config.yaml
encoder_mlp_ratio: 4
encoder_moe: "expert_choice"
encoder_num_experts: 4
encoder_moe_every: 2
text_encoder_head_dim: 64
text_encoder_positions: "learned"
residual_init: "none"
steps: 7600
Rows from block 7 of the image encoder of a small contrastive image-text model, named by matrix and row number. Rows with one number within an expert belong to one neuron, the router's apart. Each number is 128 + 32 x the weight over its row's rms, rounded and kept within 0 to 255. All counts start at 0.
Before each expert's rows are labels from the 100 images, of 14976, where the router gives the expert most weight on average: "strongest on" is what is common among them; "patch colour" is the nearest of a few named colours to the mean colour under the peak. Only what is clearly more common there than usual is listed. The data: procedural textures in two colours, tilted and lit. In brackets: how many of the 100, against the usual share in percent.
# router: router (encoder.blocks.7.mlp.router.weight, 4x256), inputs 86-171
# gate: expert gate (encoder.blocks.7.mlp.gate, 4x128x256), inputs 86-171
# up: expert up (encoder.blocks.7.mlp.up, 4x128x256), inputs 86-171
# down: expert down (encoder.blocks.7.mlp.down, 4x256x128, transposed), outputs 86-171

# expert 0
strongest on: grey (92 vs 16.5); ground colour: grey (56 vs 8.4); black (47 vs 17.2); pattern colour: grey (36 vs 8.2)
patch colour: grey (52 vs 22.5); brown (47 vs 20.2)
router.0 [159 143  53 134  54 120 146 116 126  97  77 105 100 132 113 170 159 111 167 116 108 151  98 131 150 156 158  19 103 165 111  79 169 103  94 122 137 150 161 164  51  81 144 119 164 178  90 152 119 149 118 115  65  92 135 124 169 133 121 117 162  49 151 133 130 100 110 103 118 136 105 133  77 124 123 140 110  94 108 177  95 133 105 138 124 104]
gate.25 [136 127 136 110 160 142 134 111 159 134 144 137 136  72  74  98  73 180  72 176 130 100 130  95 101 140 108 132 130  68 176 112  82 149 155 196 100  59  84  90 163 107 113 121  82 123 131 118  98  66 107 112 149 130 109 132 105 121 132 139 115 196 114 104 140 161 126 133 128  85  90 162 206 194 125  84 145 138 174  68 158 131 132 120 151 164]
up.25 [171 147 166 140 167 170 153 118 133 120  83 111  97 128 114 133  79 164 140 138 107 181 141  92 108 112 132  81 121 106 168  81 137 173  89 166  92 118 108 139 157 101  91 126 112 201 101 117 114  84 118 174  59 107 161 153 194 162 106 111 164 124  93 188 152 162 131 120 131 125 126 129 176 128 105 149 155 163 129 100  73 117  83 150  84  99]
down.25 [171 117  83 109 134 143 161 124 178 125 112 130 129 148  98 177 203 123 173 132 117 124 106  97 111 150  39  90 133 120 134  97 151 100 216 111 111 147 151 111  99 101 139 131 110 189 181 167 123 138  68  90 128  81 105 144  53 116 154 163 199 142 154 105 133 154 228 119 105 137 127 126  87 123 113 208 126 158 110 150  83 117 160  99 167 138]
gate.26 [156 156 115 168 174 177 106 130 135 164 133 123  83 109 112  83 119 168  96 160 138 112 111 102  87 123 136 140 112 111 177 110  80 177 135 187 117  85 119  74 188 117 148 127  91 195 167 111 142  96 118 158 142 130  93 102 128 158  96 185 149 200 102 162 143 161 162 126 133 102 161 167 205 146 121 138 143 147 170  80  53 121 112 148 159 120]
up.26 [187 155 146 109 133 173 192 161 154  40  54 141  95 124 117 113  71 127  82 143 104 148 139 135 143 178 127  57  91 120 129 131 111 126 117 113 131 126 157 134 135 136  98  73 141 220 134 119 117 132 132 115  47 151 154 148 136 183  96 174 125 153 119 161 161 148 108 136 158 140 126 165 144 140 120 152 188 135 105 118 120 145 117 140 106  91]
down.26 [150  79 119  83 159 179 166 120 193 139 102 113 136 133  95 168 228 135 166 170  72 149 122  82  96 146  41  92 115 115 172  68 155 115 197 107 116 150 157 138  83  90 127 158 141 167 135 154 100  93  85 132 101  90 128 158  32 127 162 131 203 115 156 130 124 153 176 116 136  95 124 121 109 147 114 180 109 136 102 141  56 125 142  86 137 139]
gate.27 [182 142 113 124 221 145 112 126 147 230 116 110 102 128  91  64 121 177 130 133 112 111 121 127 115 127 123 163 100 116 170 114 110 204 143 189 123  94 110  79 163 115 144 117 160 165 136 129 115  40  73 156 156 101 114 112 125 101 103 133 187 166  72 121 129 195 153 150 116  96 133 174 205 146 134 125 126 120 173  62 116 103 103 120 144 109]
up.27 [102 110 132 116  76  89 208  66 116  11 142 187 136 136 132 110  77 110 135 119 172  51 139 136 134 138  66 126 181 127  86 157 101  91 194 126  85  99 114 116 126 150 135  77  88 125 184 145 134 139 146  70 142 153 104 158 114 145 123 146  91 148  97  67 137 106 156 187  87 115 112 105 108 104 169 155 135 148  97 173 174  90 136 151 139 130]
down.27 [138  68 133  76 116 112 152 101 185 117 127 186 111 138 121 175 143 122 166 107 119 165 120 142 141 122 104 114 168 112 119 129 155  73 146  91  98 147 145  98 141 112 132 187 108 153 140 158  91 126 128 135 149 116 140 170 109 136 217 114 105 156 138 123 136 172 222  82 155 129 118 101 120 154  79 125  98 162 124 165 135 124 200  74 123  95]
gate.28 [125 146 130 138 119 113 162  80  96 135 151 119 128 108 138 107 105 140 120 127 144 105 125  72 119 104  96 170 139 110 138 155  71 109 129 144 105 103 101 136 154 162 113 129 121 117 203  85 139 120 156 148 130 166 119 166  96 180 171 124 151 169 130 132 128 122 165 160 137 112 187  97 130  97 161 114 150 130 130 122  50 156 150 119 163 138]
up.28 [ 74 121 116 155 127 118 108  77 138 163 149 126 176  93 167 125  69 147 112 102 146  78  93  15 116 127  99 168 123 126 130 131 113 127 120 158 119 101 112 163 149 159  58 124 117 103 184  94 126 128 137 173 124 130  75 135  89 142 133 142 150 147 128  67  98 130 179 167  64 128 157  86 115  83 195 114 136  79 125 107  50 119 135 120 169 129]
down.28 [ 93  78  86 129 143 132 126 163 112 109 122 158 142 195 153 123 122 100 140  69 160  81  47 122 127 151 122 117 105 149  79 153 116 126 103 135 131 152 140 133 127 161 107 127 100 112 121 146 154 196 120 144 137 106  81 117 101 153 130 125 175 142 119 172 109 121 124 145 121 200 122 121  85 105 182 154  86 119 108 111 130 137 158 104 214 128]
gate.29 [145  96 198 174  90 125  88 124 180 131  88 187 153  20  94 109  90 144 107 165 110 120 132 136 112 133  83 154 129 126 169  93 132 164 135 134 127 118 133 130 116  77 153  66 131 137 197 106 142 118 119  69 119  87 136 133 114 133  70 119  96 116 124 138 151 162 204 155 103 117 126 156 128 118 135  61 128 115 121 135 124  75  94  89 106 101]
up.29 [132 113 124  94  80 121 130 149 139  87  56 154 146  75 114 132  96 118 124 128 131 156 102 177 158 144 122 102 100 158  97 145 146 123 125  94 152 145 164 134 111 159 141  71 158 108 151 138 166 160 183  90  80 135 145 147 106 222  95 122 108 119 185 161 169 108 149  98 130 170  83 152 106 118 110 103 104 101  86 128 150 137 130 119 126  97]
down.29 [101 184 176 176  91 105 122 158 127 123 125 135 117 121 149  79 109 130 111 123 103 124 179 114 144  94 168 177 140 156 102 161  88 199  69 160 159  85 116 174 134 139 137 101 176  35 173  78 114 112 156 154 147 165 150 105 172 115  42 129  86 118 114  64 112 126 131 162 112 117 161 137 153 106 143 115 117 129  91 141 125 126  60 152  62  94]
gate.30 [156 147 138 146 153 183 123 146 153 141 128 140 120 120 103 114  71 199  86 174 130 134 119  98 122 139 125 133 125  75 178 115 101 149 142 193 158  62  90 102 176 109 131 127  80 162 145 118  74  90  88 137 117 141 116 110 118 127 122 168 153 178 122 126 151 148 139 107 171  95 133 189 217 180 105 103 171 180 197  68 115 164 130 140 149 144]
up.30 [229  91 124 144 168 136 151 117 145 106  63 160  79 135  91 101 126 138 130 132 110 138 138  95  84 139 124 111 104 128 135 112 130 138 107 118  82 115 150 142 117 138 116 115 122 198 126 176 145 100 135 140 106 100 140 156 139 176 119 115 147 169  90 199 129 178 153 146  82 138 122 140 171 143 130 170 112  84 104 116 120  78 127 129  88 100]
down.30 [173  93  98  96 171 172 192 134 195 127 121 130 121 145  92 159 187 114 159 132 109 137  93 100  99 132  22 112 114 125 151 105 144 109 176 109 110 176 147 119  96 126 113 137 127 180 160 147 129 120  91 121 125  97 117 150  26 130 164 138 221 139 149 141 131 149 202 105 114 136 118 126  96 118 111 201 115 157  96 128  79 133 158  99 167 126]

# expert 3
strongest on: teal (100 vs 16.2); green (100 vs 16.8); ground colour: teal (73 vs 8.2); pattern colour: green (73 vs 8.7)
patch colour: green (70 vs 9.6); cyan (30 vs 2.1)
router.3 [127 108 248 121 213 122  82 123 176 218 152 162 175 114 115  98 148 141 136 145 102 161 188 179 107 111  81 169 127 116 160 149 100 160 174 103 125 129 122  84 134 134 139 103 154  77  98 137 129 123 147 125 136 185 206 138  96  96 129 141  74 153 149 128 155 145 112 153 152 126 117 142 148 127 121 104 130 115 127  93 174 156 146 135  91 143]
gate.25 [166 146 106 166 129 198 130 170 127 124  94 100  84 117 116 146 127 198  94 197 117 116  99  75 145 159 118  77  94  86 180  63 139 141 119 172 161  81 116 153 133  76 135 138 119 192 152 113 100  93  87 131  77  93  96 103 134 153 129 168 164 145 128 145 124 168 144 120 162  79 144 183 193 186 131 132 179 173 164  83  84 149 124 136 150 133]
up.25 [125  56 119  80 110 143  78  98  67 133 119 180 178 148  52 115 113 142 101  79 132 115 135 126  86 155 182 107 150 145  90 138 125 155 118 142 126 119  99 133 250  88 116 119 135 158 157 126 180 108 132 255 157 142 131 111 151 140  77 120 139 192  70 104 108 125 123 153 112 155 126 105 122 141 133 166 119 130 138 132 121  95 113  89 116 113]
down.25 [149 192 165 154 159 133 145  94  99 110 173 139  89 212 140 151 113 156 105 122 125 151 121  59 112 147 169  99 141  74 109 106 116  67 110 166 163 106  52 180 158 102 125 143  85 172 172  73  91 127 150 122 123 182 130 103 117 175 113 184 100 146 118 183 117 109 140 119 150 120 152 126 112 151 123 141 204 172 192 138 107 150 113 148 157 176]
gate.26 [107 109 100 143 121 146 136 130  76 101 133 151 128 159 150 139 142 126 129 139 153 104  41 137 139 222  68  69 121 144 117 117 124  82 170 123 144 128 156 102 129 109 171 104  95 174 124 143 146 156 125  70 120 125  79  84  82 117 119 121 169 137 120 114 132 108 107 140 107 158 114 142 117 146 160 190 110 136 159 130 150 107 155 206 175 138]
up.26 [111 104 105 137  66 142 144 139  96  79 119 165 165 140 167 142 134 127 118 142 135 117  52 150 154 196  82  74  99 149 110 124 123  94 149 109 158 139 168 101 127 121 177 103 103 172 136 131 148 180 149  93 113 138  89 103  91 120 120  81 162 132 138 112 148 101  98 124 131 165 125 143 111 152 143 170 116 153 147 142 147 127 161 191 163 145]
down.26 [157 107 150 107  96 137 221 103 121 126 120 140 125 174 128 127 161  98 149 103 153 143 114 176 116 160 130  93 117 118  94 128 107 136 133 110  98 172 133 103 127 134 154  44 106 170 136 103 172 172 135 116 101 145 132 128  21 159 114 106 215 134 187 148 157 145 152 148 151 145 138  94  81 139 140 151 102 140 138 130 131 172 143 109 148 115]
gate.27 [165 149 100 164 120 197 119 156 132 139  91 116  91 123  99 147 128 198 117 176 115 119 110  83 137 177 101  70  90  95 181  49 135 128 128 169 162  85 119 156 137  70 150 137 122 203 163 122 103  97 101 151  73 100 108  94 119 151 127 162 175 154 128 148 132 154 152 126 161  90 157 176 179 178 131 133 181 171 168  91  72 145 122 133 142 133]
up.27 [127 130 123  86  56 109  98 103  37 139 137 176 132 153  59 142 133 143 138  80 133 124 149 149 123 167 164  89 168 112  97 123 104 133 154 157 117 105  67 123 213  58 175 102 124 190 131 138 125 110 119 212 111 147 176 138 107 119  97 105 187 174 105  85 150 101 184 152 156 141 137  92  85 120 125 155 127 177 147 139 128 144 139 104 114 125]
down.27 [149 177 183 145 153 140 133  85 102 113 163 142 116 194 126 145 112 176 105 136 118 145 128  63 104 152 166  90 137  63 118 102 109  76 112 176 149  85  53 174 170  97 129 132  76 157 138  87  82 119 149 117 112 177 138 111 122 159 108 185  73 141 115 184 122 117 128 127 167  93 134 133 126 163 130 134 215 179 207 137 117 144 105 139 149 176]
gate.28 [154 140  96 159 121 184 123 153 103 120 100 100  80 113 119 142 125 208  81 190 118 114  99  63 135 173 125  67 106  97 179  64 134 143 120 168 149  73 114 143 138  84 132 144 113 198 139 111 104  88  72 148  88  90  91 109 122 139 123 177 168 145 121 143 123 153 135 126 146  90 145 183 192 179 127 127 178 157 167  79  83 136 114 130 144 133]
up.28 [151 121 144  92 186 128 126  97 120 134 112 127 150 194  66 143 133 171  77 106 102 119 131 133  87 126 144 125 137  98 113 131 142 160 182 135 109 113 119 102 231 102  92 145 114 164 163 135 127 101  65 241 147 114 131  95 145 130 110 175 219 206  92  90 105 148 180 160  90 131 134  88 132 165 136 164 119 149 137  81  95  81 144 121 109  88]
down.28 [148 188 155 152 164 141 151  91 102 107 179 139  80 218 141 155 115 148 107 117 125 142 113  46 112 149 161 102 143  71 111 102 115  58 109 167 175 116  52 204 150 101 121 147  91 179 163  90  82 127 137 129 123 179 127 101 119 170 119 183 109 134 119 185 108  94 141 121 149 129 158 116  98 158 133 141 196 177 188 135 102 148 118 149 173 177]
gate.29 [173 152 102 169 112 205 135 170 140 119  97 105  99 111 120 150 138 182 103 184 113 123 111  70 140 161  92  86 111 104 181  69 148 128 107 155 177  87 127 173 134  85 148 150 131 180 191 121  96 106 102 125  92 104 103 118 117 158 137 176 170 148 130 151 118 145 154 110 170 103 169 196 180 177 125 140 159 167 151  85  76 151 131 136 140 160]
up.29 [131  64 105  78 138 142 110  90 107 138 117 181 151 154  26 121 114 175 144 115 143  83 112 148 157 186 168  67 126 138 113  88  97 164 146 155 108  89 101 113 211  28 160  95 123 166 134 186 155  80 102 159 124 130 104 100 129 109  71 159 150 149  90 111 125 123 106 164 116  94  97 128 129 141 154 155 136 131 174 151 156 101 108 118 155 104]
down.29 [168 184 165 160 167 124 155  77 112 112 175 141  90 218 132 155 127 155 127 130 112 180 140  62 115 148 179 101 139  80 113  92 146  67 138 149 154 107  63 162 160  98 146 156  78 158 166 109  77 130 124 131 119 173 146 114 119 143 124 174 112 154 129 184 116 125 166 106 149 107 154 119 114 159 106 159 204 164 195 143 107 141 111 140 124 176]
gate.30 [164 144 102 164 123 194 129 169 125 120  96 103  81 117 119 145 127 195  93 200 116 116  97  68 142 159 118  77  97  88 181  66 139 143 117 169 157  84 119 154 137  80 136 140 117 195 154 114 102  96  85 134  80  90  89 104 133 153 129 173 164 148 127 143 120 166 144 121 161  79 145 184 193 187 132 133 181 167 159  82  84 144 127 133 149 131]
up.30 [117  42 107 105 132 143  57 101  86 147 102 185 179 158  43 122 125 163  83  92 132 109 133 124  77 157 167 113 142 128  93 137 129 165 116 138 125 114 101 117 255  87 121 120 145 159 164 135 173 114 115 228 166 139 120  95 146 138  84 120 148 208  78 116  99 143 122 159 110 135 128 116 135 159 142 158 113 125 134 127 116  80 121  96 120  92]
down.30 [149 191 167 154 161 136 141  93 101 115 173 140  94 207 136 153 114 158 105 123 121 152 120  56 109 149 164  99 137  69 113 105 118  69 111 164 166 110  55 184 156 101 124 144  87 174 173  72  88 124 148 123 122 183 130 103 114 176 116 186  98 146 120 182 114 110 141 117 151 120 149 129 110 156 123 140 205 171 193 132 110 151 118 146 160 180]

# expert 2
strongest on: red (86 vs 16.3); ground colour: red (64 vs 8.3); black (46 vs 17.2); pattern colour: black (33 vs 8.5)
patch colour: red (62 vs 5)
router.2 [ 97 125  93 101  89 121 198 142  81  33 149 123 138 118 149 111 102 131  87 120 194 135  98 124 155  91 134 134 166 116  96 162 107 109  93 149 129 121  94 125 195 165  81 138  50 107 175  78 152 129 146  74 145 160  89 154 139 199 128 102 131 165  97 126 151 101 120  65 126 150 102 109 160 115  84 119 109 138 135 131 144 118 143 152 161 136]
gate.25 [162 141 153 151 153 193  97 142 145 148  93 102 109 106  94 130 122 198 104 195  81 131 149  91 115 170 131  79  87  90 201  52 140 171 130 136 129  67 130 130 126  69 155 124 163 166 109 130 103  74  74 148  80  93 144 122 116 112 122 168 132 136 142 150 128 179 135 155 160  79 139 176 199 196 141 109 192 153 157  64  95 142 110  91 102 116]
up.25 [110 152  87 156 177 154 137 179 168  98 141 107 121 131 160 174 139 136 123 107 139 158 109  86 126 124  93 150 163 114  70 190 108 151  77 156 145 117  93 156  74 173  85 125 141 178 113 140  94 187  91 136 136 102 127 151 207 152 115 130 164  86  90 134 105  87  74  90 179 150 100 104 130 108  84 176  69 204 128 144 129 162 122 104 126  57]
down.25 [162 149 113 134 144 132  93 148  99  77 118 147  96 110 119 164 114  61  71 158 102 168 187  53  89 111 132 162 126  69 168 118 189  92 101 122 151 122 105 175 120 129  96 223 163 125  97 129  93 116 122  93 120 136 181 180 162 169 155 150  99 121 161 181  94 121  69 110 135 127  79 118 146 173 107  94 125 152  78 107 147 143 121 156  55 128]
gate.26 [151 138 156 156 153 202  94 150 149 172  89 107 113 116  94 127 153 193 112 180  74 128 149  90 107 161 130  84  89 106 192  55 154 185 136 137 133  72 141 124 110  66 163 127 173 168 109 121 105  75  75 149  92  80 140 110 121  97 115 177 139 133 134 135 119 197 132 158 156  75 151 179 194 183 147 113 181 153 159  78  85 133 100  94 100 105]
up.26 [128 127 105 176 187 145  86 164 172 176 148 119 136 115 155 112 110 142 100 120 134 147 108 111 105  96  88 150 165 108 129 161 119 132 127 178 148 118 129 117  94 176  80 138 124 132 102 115  99 153  94 141 137  99 117 113 176 127 118 111 161  90  66 150 106 111  68 105 163 157 110 112 122 104  98 112  72 185 158 133 109 156 124  91 138  76]
down.26 [162 146 103 126 137 127  95 152 100  69 120 141  96 117 120 161 112  55  77 149 107 165 187  62  97 109 137 161 131  74 158 126 190  96 103 122 151 125 108 173 121 135  97 225 160 123  99 135  91 120 119  85 126 134 177 184 170 171 156 149 103 119 160 171  95 119  65 107 133 127  72 112 147 165 106 104 121 150  79 114 149 136 125 161  59 124]
gate.27 [186 134 157 165 160 200 109 139 137 167 101 118  99 112  90 128 135 187 106 194  66 136 156  98 110 162 124  77  80  98 208  48 139 164 146 135 116  75 133 127 114  60 175 123 171 189 109 135 112  72  64 167  82  89 150 112 119 104 118 178 142 138 134 142 129 178 146 156 149  89 160 168 189 185 139 119 195 144 168  91  71 129 107  94  95 110]
up.27 [125 117 125 191 165 139 144 142 153 152 132 122 125 144 156 124 134 124 143 103 126 142 133 130 122 126  92 134 129 115 123 119 113 173 156 144 125 123 118  97  87 119 125 120 136 206  80 131 137 149 107 222 126 111 151 121 170 119 113 122 134 116  80 136 139 123  95 137 153 158 141 108  93 103 111 155 141 172 146 150  77 124 100  89 102  36]
down.27 [160 140 111 128 134 123  91 152  97  65 122 145  83 102 124 156 123  51  82 144 113 157 186  64 101 101 132 167 133  80 158 130 184  91 107 120 149 133 109 179 119 141  99 224 167 117 103 128  97 121 129  85 124 142 179 184 176 170 155 137 104 112 163 167  90 110  74 115 132 131  82 105 139 157 114  97 109 144  68 117 145 140 123 155  64 121]
gate.28 [161 152 146 134 150 188 106 141 146 186  83 102 128 125  97 130 154 209 115 182  56 139 162 106 107 167 117  74  87 104 190  52 155 175 141 137 130  89 145 115 110  58 168 129 179 179 112 111 108  79  65 156 101  66 147 109 121  93 112 179 151 140 123 123 112 206 117 152 142  66 156 183 194 171 145 128 178 145 173  83  86 121 107 105  92 109]
up.28 [187 105 113 144 162 124 145 144 145 129 179 139 126 139 145  68  97 160  93 106 152 108 101 149 126 123 101 135 178 132 110 180  87 108 127 196 144 105 104  82 142 161 125 101  91 126 115 134  99 141  68  49 145 144 106  57 164 104  98 145 163 104  71 117 138  88  85 122 153 145 149 114 107 141 124 133  74 163 196 167 126 135 118 122 155 112]
down.28 [182 147 113 132 139 140  99 157 101  60 103 126  88 120 120 149 118  81  54 159  96 161 170  63  97 116 129 143 118  70 161 120 178 107 109 126 150 112 117 172 127 130  93 218 146 134  93 135  76 109  97  82 115 129 165 166 166 165 157 164 101 132 162 163 108 125  61 101 133 112  74 125 173 176 104 109 127 158  90 101 135 132 126 174  71 114]
gate.29 [158 150 146 155 153 194  98 144 152 157  89  92 111 115  85 135 148 190 106 193  65 136 152  92 116 162 126  81  79  98 191  46 146 175 135 132 135  75 138 130 108  66 155 126 171 174 108 131 103  76  85 160  84  79 145 122 120 110 123 178 134 140 139 138 126 191 143 155 151  76 137 177 193 189 143 116 181 151 154  74  85 126 111 100  97 108]
up.29 [129 106 127 165 172 126 139 137 155  99 169 115 109 103 182 124  74 130 124 118 190 122 110  94 110 132 124 159 169 105  97 179  70 104 110 183 105 117  63 128 100 181  70  92 125 149  92 108 120 156 104 123 124 150 136 122 186 139  83  97 128  99  83 154 132  77  46 132 157 158 110 103 110 107 119 118 100 163 136 130 107 164 102  87 136  98]
down.29 [155 147 114 126 143 135  89 146  99  76 115 141  96 110 118 163 113  68  72 166 104 166 187  59  86 109 130 157 127  67 166 116 186  93 105 125 154 119 103 176 123 128  97 222 161 123 100 131  87 113 121  90 115 136 181 181 164 167 154 153  96 120 161 174  97 121  69 109 137 122  74 121 153 178 106  92 125 156  85 105 150 144 123 154  57 130]
gate.30 [153 135 152 160 149 204  96 144 144 162  93 102 118 114  92 134 143 192  96 187  70 132 149  89 114 164 131  80  87 102 191  54 152 177 130 136 138  67 140 126 105  65 156 129 166 163 114 122  96  78  73 145  88  78 141 117 119 102 121 176 137 132 141 137 117 194 133 154 154  81 146 180 201 191 146 113 175 151 157  77  89 136 107  97 101 110]
up.30 [118 138 124 167 210 142  97 151 186 150 166 111 132 101 165  98 119 129 117 112 147 137 100 106 111 112  85 167 168 104 118 173  86 125 148 201 127 111 102 121  96 179  74 125 127 139 101 103 107 161 101 138 144 119 113 108 197 128 108 120 137  92  61 141 126  97  43 112 156 150 120 117 121 118 100 100 100 194 154 121 107 161 114  72 144 100]
down.30 [160 144 105 127 137 131  94 154  90  66 117 143  92 114 120 157 105  55  69 153 104 166 188  64  97 108 139 159 126  74 159 121 192 102 102 124 157 120 107 172 123 133  95 222 155 124  98 134  94 117 120  90 119 134 177 182 171 168 149 155  96 115 159 164 100 121  61 106 132 125  70 117 145 170 106  92 130 151  84 112 152 137 122 158  58 126]

# expert 1
strongest on: white (100 vs 16.8); yellow (98 vs 16.9); ground colour: yellow (60 vs 8.4); pattern colour: white (60 vs 8.5)
patch colour: yellow (72 vs 4.1)
router.1 [128 141  96 172 152 149  95 133 145 181 129 128 102 154 136 129 101 128 122 133  90  56 132  60 116 167 123 152 108 121 147 104 136 145 147 147 123  99 128 142 128 122 161 157 154 178 158 147 119 113  97 192 158  78  78  94 114  81 132 142 155 151  96 122  84 213 185 200 112  82 196 119 138 145 186 144 177 163 150 113  84 106 106  76 147 140]
gate.25 [127 139 172 108 114 179 127 152 144 123  93 123 168  88 113 131 125 189 117 185 124 178 121 152 150 115 147 101 115  89 174 114 112 156 125 127 163  64 131 113 141 103 130 102 105 104  99 128  98  91 138 105  89 164 166 152 138 173 119 132 106 144 158 127 187 123 107  75 171 106  61 191 193 175  80 104 162 123 144  54 155 171 143 129 114 137]
up.25 [159  97 144 160 162  96 111  90 191 165 159 172 164 108 123 119 113 117  97 121 183 138  94 133  70  84 101 159 167 125 116 175  86 107 141 108  97 179  85 152 146 185 112 105  93 129 144  98 134 157 207 170 147 163 138 176 104 129 109 109  65 143 170 159 158  52 137 122 141 169 147 132 115  96 110  89 124 122  76 142 116 162 117  45 157 202]
down.25 [ 96  63 151  95 125 140 104  84 111 170 138 117 186  87  78 138 102 110 114 137 120 217 182 173 125 143 134 128 146 125 136 130  25 120 140 106 126 118  99 120 195 135 162  73 139 128 147 127 116 121 157 141 102 177 212 129  97 118 124  85 126 215 156 109 240 119 183  83 154 101  80  85 147 170  26 108 128 100 129 109 126 152 153  96 128 139]
gate.26 [149 124 143 129 136 188 127 165 141 159 114 147 121 115 114 116 147 195 110 163 147 200 117 164 134 120 135  70 131 118 190 103 118 156  87 159 164 115 125 103 153  86 144  99  88 158 114 131 132  89 106 118  93 160 148 130 153 162 106 142 170 118 131 165 200 119 140  59 178 130 106 177 200 144  62 123 138 130 173  81 129 175 112 132 106 112]
up.26 [184 132 106 156 188 149  95 133 181 207 157 139 111 139 119 100 129 126 144 112 186 160  79 114 117  75 150 140 149 150 151 130 107 137  85 189 142 200  79 154 147 146 123 123  79 171 108 122 162 113 129 187 154 146 112 155 137 124  91 113 173  87  91 219 140  79 117  89 131 201 145 130 133  91  98 124 117 140 137 128  95 138  79  96 131 153]
down.26 [122 103 122 107 119 101 152  93 116 159 142 145 195 120  97 138 152 114 149 127 141 201 179 227 158 141 127 143 159 157 117 161  28 125 198  90 116 111 123  71 172 143 165  30 122 132 162 153 148 137 136 111 128 152 202 143 123 116  87 115 153 203 160 101 255 129 167  61 137 109 125 121 130 125   2 135 140 131 141 147 153 120 118 144 120 155]
gate.27 [140 143 181 102 122 171 148 159 139 126  99 130 190  86 112 133 165 196 123 176 130 185 126 164 148 111 130 100 133 115 160 115 125 159 128 122 147 101 136 104 140 109 142 109 108 127  95 133 114 113 144  89  89 162 163 168 121 172 107 133 118 140 164 141 197 112  90  75 177 115  71 184 173 166  74 126 130 127 141  74 139 175 128 127 112 130]
up.27 [ 62 123 124  92 151 123  53 105 196 205 154 132 160  92 116 131 103 138  88 112 161 106 103 117 109  94 123 148 109 113 141 136 103 140 125 154 117 117  99 170 153 129  75 147 130  85 130  62 112 109 185 176 155 146 112 155 108 106 144 134  61 129 130 130 139  74 144 134 126 128 109 139 130 150 125  21 196 121  96 102 174 142 117  50 163 200]
down.27 [101  50 156  89 117 149  91  88 106 175 110 127 196  99  80 129 112 145 126 139 104 204 179 165 112 159 123 104 122 120 138 118  21 117 151 122 136  96 113 121 181 117 165  57 152 145 169 125 125 129 157 133 107 163 196 117  87 124 110 142 120 216 160 102 237 113 184  96 153  90  85 130 157 171  58 113 128 106 168 115 131 149 155 112 145 141]
gate.28 [151 161 176 119 123 172 149 146 129 131 111 110 138  99 109 142 130 197 117 194 126 178 133 147 148 144 128  81 115  79 184  95 114 150 112 148 172  78 119 108 143  88 128 110 112 125 115 127  93  71 102  84  69 159 169 144 114 170 125 150 142 131 162 135 194 130 115  73 190 112  88 185 190 171  76 119 158 127 176  70 135 190 139 135 113 143]
up.28 [187 151 134 198 203 125 111 109 170 130 184 113 154  99 153 112  72 111  69 115 182 122  58  86  95  74 134 157 166 104 122 164  95 114 137 140 111 138  73 179 184 197 102 129  74 125 127 130 106 171 148 194 134 141  95 166 117 120 126 105  79 130 160 238 131  97 122 128 134 183 127 115 143 119 128  78 175 142  90 132 132 169 118 112 179 184]
down.28 [ 85  73 104  52 117 133 141  72 105 145 141 110 198 107  74 132 137 107 144 129 134 188 178 170 164 137 139 133 162 121 130 140  37 108 170 120 112 140  88 109 212 152 178 100 120 136 149 167 133 128 155 112 128 173 197 154 108 113 135  75 165 208 127  93 227 110 180  79 145 110  95  80 127 152  24 138 109 104 123 139 134 118 144 114 138 144]
gate.29 [ 66 115 149  67 127 137 103 128 111 136 143 162 191  56  82 134 103 132  90 133 129 122  77  61 129 127 125 144 142  51 137 134 138 109 146 159 133  82 108 166 104 125  80 158 129  93 144  95 107 129 180 145 140 142 113 167 104 135 158 125  99 130 134 115 116 121 122 126 130 135 125 137 130 222 133   0 131 156  94  94 145 140 135  80 181 202]
up.29 [159 169  78 128 174 151 187 139 120  93 147  71  68 194 163 129 129 129 112 129 128 145 153 111 123 124 171 119 166 102 139 118 123  96  57 169 141 126  78 136 138 107  97 144  96 138 108 139  55  98  66 177 125 142 124 169 169 128 149 157 199 122  76 143 129  59  98  90 145 137 109 128 135 125 111 179 140 144 150 147  88 134 165 167 130 122]
down.29 [113 110 152 112 167 145 132 120 129 165  87 112 131 134 105 128 143 124 132 142  80 192 130 179 132 159 139 105  82 169 150 108 163 148 109  70 167 162 174 117 114 110 164  87 174 137 117 124 130 106 144 187  78 124 155  92  98  91 124 109 131  89 120 154 202 133 141 102 129 115 213 147 106 126 117 127  92  83 139 134  55 132 151  97 142 138]
gate.30 [143 158 159 119  98 154 165 134 116 109  98  91 139  86 124 123 139 186 100 175 132 168 133 178 134 125 145  73 119  90 157 102 111 166 128 128 138  72 138  81 154  92 131  84 104 124  98 136 103  90 118  82  66 168 166 132 136 163 108 135 120 131 167 108 204 129 127  89 174 111  81 179 184 155  89 139 134 112 163  91 135 166 124 152 108 108]
up.30 [142 101 146 171 150 109 182 109 175  60 135 171 140 117 141 102 111  99  90 120 177 119  95 109 126  91 103 187 152 133 101 176  83 120 133 119 108 144  91 153 142 198 141 104  85 113 150 151 137 167 191 100 145 181 119 200 109 151 104  60  40 160 158 194 136  80 135 126 142 158 106 118 135  92 126  85 115 117  50 164 148 147 116  88 167 142]
down.30 [ 87  75 144  82 125 129 117  87 119 162 141 119 190  92  84 131 116 121 129 148 115 208 193 176 138 139 131 152 150 121 143 141  39 128 149 100 101 117 101  97 194 140 151  91 147 129 160 129 125 113 183 132 115 178 211 138  99 123 126  95 139 245 159 107 232 130 175  81 150  88  80  88 163 157  12 117 126 101 131 112 145 140 142 117 119 132]